Rows from block 4 of a small image deblurring model, named by matrix and row number. Rows with one number belong to one channel. Each number is 128 + 32 x the weight over its row's rms, rounded and kept within 0 to 255. All counts start at 0. Numbers have three digits each. After the name is the row's rms in percent of the matrix's.
After each channel's rows are labels from the 100 images, of 14976, where the channel reaches its highest value: "strongest on" is what is common among them; "colour at peak" is the nearest of a few named colours to the mean colour under the peak. Only what is clearly more common there than usual is listed. The data: dead-leaves pictures: piles of overlapping shapes. In brackets: how many of the 100.
# convs1: 3x3 conv (model.mid.1.convs.1.weight, 96x96x3x3, each kernel summed), inputs 0-95
# convs2: expand pointwise conv (model.mid.1.convs.2.weight, 192x96x1x1, transposed), outputs 0-63

convs1.12 088:033151086161093128105094128107126112174123090103106208097141142087136158142115066100153128120113092115124161105063127110115163103112103184151082151106185123113166120145159130095088142094185145123097119161087071154147097136140109101089180098120131107091133106114066126131134072130076137078
convs2.12 097:196147102217092130125095123136166077112132073168095108187147064154140078138155116059108167103138119164128129106169160115104128111094190103123107130123170171115139184162108175128145169121101140
strongest on: vivid (34)
colour at peak: grey (46)

convs1.19 084:164126165096003141137124113190096164087142134158107129097044105136116135092159130133128147193096115111155141107136156128155130144172126140157075105134109107108141125170098134106118188120131132109121126082114078158187115129152164072116098143149115140072148170093170122092152096075085125164
convs2.19 086:090131119089128112138130182093155137102105186167169095123145159077110159116146086127137121059183118194150102133119145125112150076186126105211085133077124110157157100113170202109121142143098095
strongest on: grey (37)
colour at peak: grey (50)

convs1.28 104:081132115118167147112142151107131116166116074169101183157201115075080164155105113128143181179072165113122085152115091149100116059120113158152144162073175143110142115116133112134113149135070149145083083116124185120098088142125129080115195133105114088063106129127082148159120141147172073123
convs2.28 104:119120148115090099122111194087157127116131038137165162105097143090085164092154102139151139123108140164123144189120125172105133120111145125043104127105165146157117141175089118151117163121134115
strongest on: vivid (63)
colour at peak: grey (47)

convs1.44 087:145154114180114170110110081143130137079069134151157089112116129078132109118125089109134098147131156117120145147139166147113142068145120113208118103097087101145141143097097152042176131108077183161068141171155145119170157101126080185128093111100119154057055105118126122133106131092096177149
convs2.44 084:127125137082135111143186183121113136159145132106123110120082149182087109094173103126103124075090160183185086125076150129177098119150113081151156118114137105070142069146111093175129105116159146
strongest on: grey (40)
colour at peak: grey (48)

convs1.68 098:150169097043156087154138100116131147146164155082167174109166124124113144083119125093097175149074127154106088136143102146188052113147125151154093133136156182147104141160084067128129131099156127122130104116112125063109187166105096104072153042083133145084118104076111125121135120128166126134
convs2.68 100:124099172090104133105096140145160116044097126116104154138060174108115082130136095111130103114127130131151116149147108165113057129124123070080099141183150179114126063148105085139114146126101175
strongest on: vivid (78)
colour at peak: grey (44)

convs1.83 101:134122097141065106141122106142129143155144150153093157168119109156084137139094139140102115146133048098145117124138169164095055106155182143096114185168155120180080102119101145110103139128112130110090112208190105099134085088117117118191105081098155147098144120121183122143068047176113129135
convs2.83 097:083110107106128136139033108106182162123130125145098133124174114125166157153093151105147126110089087132167139051091082137149141096153053076134100167134142096110096131144159124103114161159166068
strongest on: grey (35)
colour at peak: grey (46)